A small image autoencoder, trained from scratch.
Model: 3.05M parameters, encoder activation hardswish, encoder depths [3, 6, 6], encoder widths [40, 56, 88], decoder widths [64, 64, 128, 256].
Training: soap at rate 0.0038, 4100 steps, batches of 256.
Data: trained on views of escape-time and Newton fractals, 145000 training examples.
Rows from block 3 of the encoder of a small image autoencoder, named by matrix and row number. Rows with one number belong to one channel. Each number is 500 + 50 x the weight over its row's rms, rounded and kept within 0 to 999. All counts start at 0. Numbers have three digits each.
Before each channel's rows are labels from the 100 images, of 14848, where the channel reaches its highest value: "top examples" is what is common among them; "colour at peak" is the nearest of a few named colours to the mean colour under the peak. Only what is clearly more common there than usual is listed. The data: views of escape-time and Newton fractals.
# convs0: expand pointwise conv (encoder.blocks.3.convs.0.weight, 240x40x1x1), inputs 0-39
# convs1: depthwise 5x5 conv, stride 2 (encoder.blocks.3.convs.1.weight, 240x1x5x5, trained with AdamW), a 5x5 kernel
# convs2: project pointwise conv (encoder.blocks.3.convs.2.weight, 56x240x1x1, transposed), outputs 0-55

top examples: grey
colour at peak: white
convs0.45:484502423607495488360547621479506501510535532551517386525496451519562507571529525521542490493494507537560546521469491454
convs1.45:506482520529446476509537484548512567584474522541578651456508429521526543487
convs2.45:490533425572551500542518507569507423477497528558549457528601480545577499512501514523459482487562547560457571454501536534610457490510565523418542469629497500449591433496

top examples: grey; pastel
colour at peak: white
convs0.165:430523461561484521548538512510513500417405526531469459549515449541561503579488518448504594557483539436355519490512509569
convs1.165:526510584477493501462455458523575488398544554527483535618541511523568549541
convs2.165:496470542572360440533402420429525492603520521471485499513610535539517378483495508483490500503473477578489487498483575477492512542536532539482445534528515481559393481539

top examples: grey; pastel
colour at peak: white
convs0.111:470417456469459470491497538474585515474529549528541364448440482441507597475455484431568486442414468528541519515428493514
convs1.111:526461461569436496500433476565475482414522462551480471560536417419419488460
convs2.111:498530561514469488426480512450461562528485559444525425474482518531552408509525501527606600516561463546505481539496477493636474425552462616423508567470550522516542537511

top examples: vivid
colour at peak: grey
convs0.35:473566446532560441520539585549522562438496488563552428546507488549359565527455473431430552451507468514465482488510539474
convs1.35:533479535508508492476470526508510458337446472508469447375521536519441517502
convs2.35:453496562481504478466434441472480471464511462533533561441525553445438517482534572480364484567505503533496445411494436550518461466512543480513522554341515549449494522399

top examples: grey
colour at peak: white
convs0.209:452447471529531457543426537505483456577486526484453496443549454550515537472485435588512469543581412500625454456471554568
convs1.209:521534550483485519468513521450637516436597564559485466450487577515554518501
convs2.209:468498468455587504551529470438465425384443479521503453523562548551498595510600548524459517504493491431455527456483507502527462545534472422463491499616422486432495517611

top examples: vivid
colour at peak: black; green
convs0.62:535541587466558563445431440504498464530463443548551461568510538495456552381459486523419549565501566487474512453416478519
convs1.62:481469528523463501490510454505484515573598508478488607661535479493519479490
convs2.62:552527572493540618516527516473579551512554499478510515510515537581469546532502552506444485431434439578547595646481515500484401548513545480511528438560528554487542544492

top examples: Julia set; pastel
colour at peak: grey
convs0.195:474455534563490497484553433606439405470420562498441465400547442566517520489576481489530521409478562523530477481530489511
convs1.195:512532485549484453494517459442496540443475417529507356494457453554424483441
convs2.195:584496496480381510539428475511501474556543506517494497479535522500492515498532523571418446472531601609477550483485455542446504451432461469556437604459615414504533534492

top examples: dark; Mandelbrot set
colour at peak: black
convs0.113:516596578512569392411484526556575529460519474506463538480504549473543480426515560523451539474495482517423438552563432544
convs1.113:484512558565479560483550591471495475622546468454546540597493445495515512464
convs2.113:529554519452489521534537568512576483561444499439434445495576532650547495459520503456521413556555473557400470461454551492506469490440452526557500554481496454469392532528

top examples: vivid; tricorn
colour at peak: white
convs0.128:580461560442498499516574575369490504465481605593483540502544493504585565446529472525537499490520456516476420441496478509
convs1.128:503535431518499545483441408505540421444483511536433402461413451515531492451
convs2.128:459515476453486490446565499517567505495462515544492547473568412444453470438541552499516546476550436568522410534534460559500520665523554377495476551449547492474473460451

top examples: Julia set; pastel
colour at peak: grey
convs0.236:415507477659490526528577529561482522500484550572418551505555485537599474512535547467537494520532514572529510485559488565
convs1.236:469442536538481500489520370486457479512413384496512544518526502491449415469
convs2.236:438527543477466473537485491418504544522521453387452520482542449386530456430463461459515485475421540524505439461523508477476414459438569519515631483459539488579462516406

top examples: warm
colour at peak: black
convs0.84:547506569495610435430484532536520517430515471557580465510487487552465487524404461517588429432553496467490612469515476505
convs1.84:475471516486494493530451461512558482560605485505564644586538502553510521513
convs2.84:594489425442451505512530518551494495423459456454497506525532504367519446592471499480496477450472474506440465499505522522526599549372532547448526468557608473468428493548

top examples: vivid; warm
colour at peak: black
convs0.66:557456432538546538538450471549459498455491445504494498474455585365495569441464510521398493465557493516526420428510573488
convs1.66:471513480492482490504488533496476506616576515517475608652538478496484505460
convs2.66:558473537515615498503509475492548494473477551449420463458577599460427520528524410564556473499523592540533424515410540542517510527435489509589534498444480419579486497535

top examples: pastel
colour at peak: black
convs0.68:468513566451405460528522550446542466478425556428512632451480493592546493551539536497507510488518553478416583498526459480
convs1.68:523528453506528524484474471521510498430407491486466365357465506493510501497
convs2.68:530458531527559551371495504492580493464517467463411555456635563415529468455533537555513518512540523489486454461516499492562417534484442532542512591508444525610473479490

top examples: pastel
colour at peak: black
convs0.97:488451536471510526451469505401564505511415550409518604446510411591493499591574516474532473461531507524488498565561531512
convs1.97:493548509461450564519528487539470417439451472449487392402495506475409536492
convs2.97:540507460521480547450479457504493493568474415517442476508501430558536505536536547548519602627448485459524510416431494605540408547466544514513519588481475456532438577553

top examples: cool; Mandelbrot set
colour at peak: black
convs0.133:457556529486509532494460525418428521524592442487415490661438485458466436502492555517456518514511454427537496566520516461
convs1.133:531485562474470532509542511562457580647467572522501552552535533560484471490
convs2.133:504519419514514520375539530418499530505428523488482465519542641591495472531571542501541452498469530480438512449463528476407478488593489544552471438559437483462483427548

top examples: dark; Mandelbrot set
colour at peak: black
convs0.14:487474553559504489459433423462531502440528416465495492530433562414499488469408396514364479446519485510503481505442542500
convs1.14:510512508527537494517529458477529483611643564561475509523583509447546471534
convs2.14:450461488440542489558565512392531460489441486508516456486584513485525425520409543529510466487523552487415531507618465602581498504555474501484509481612454543505584441524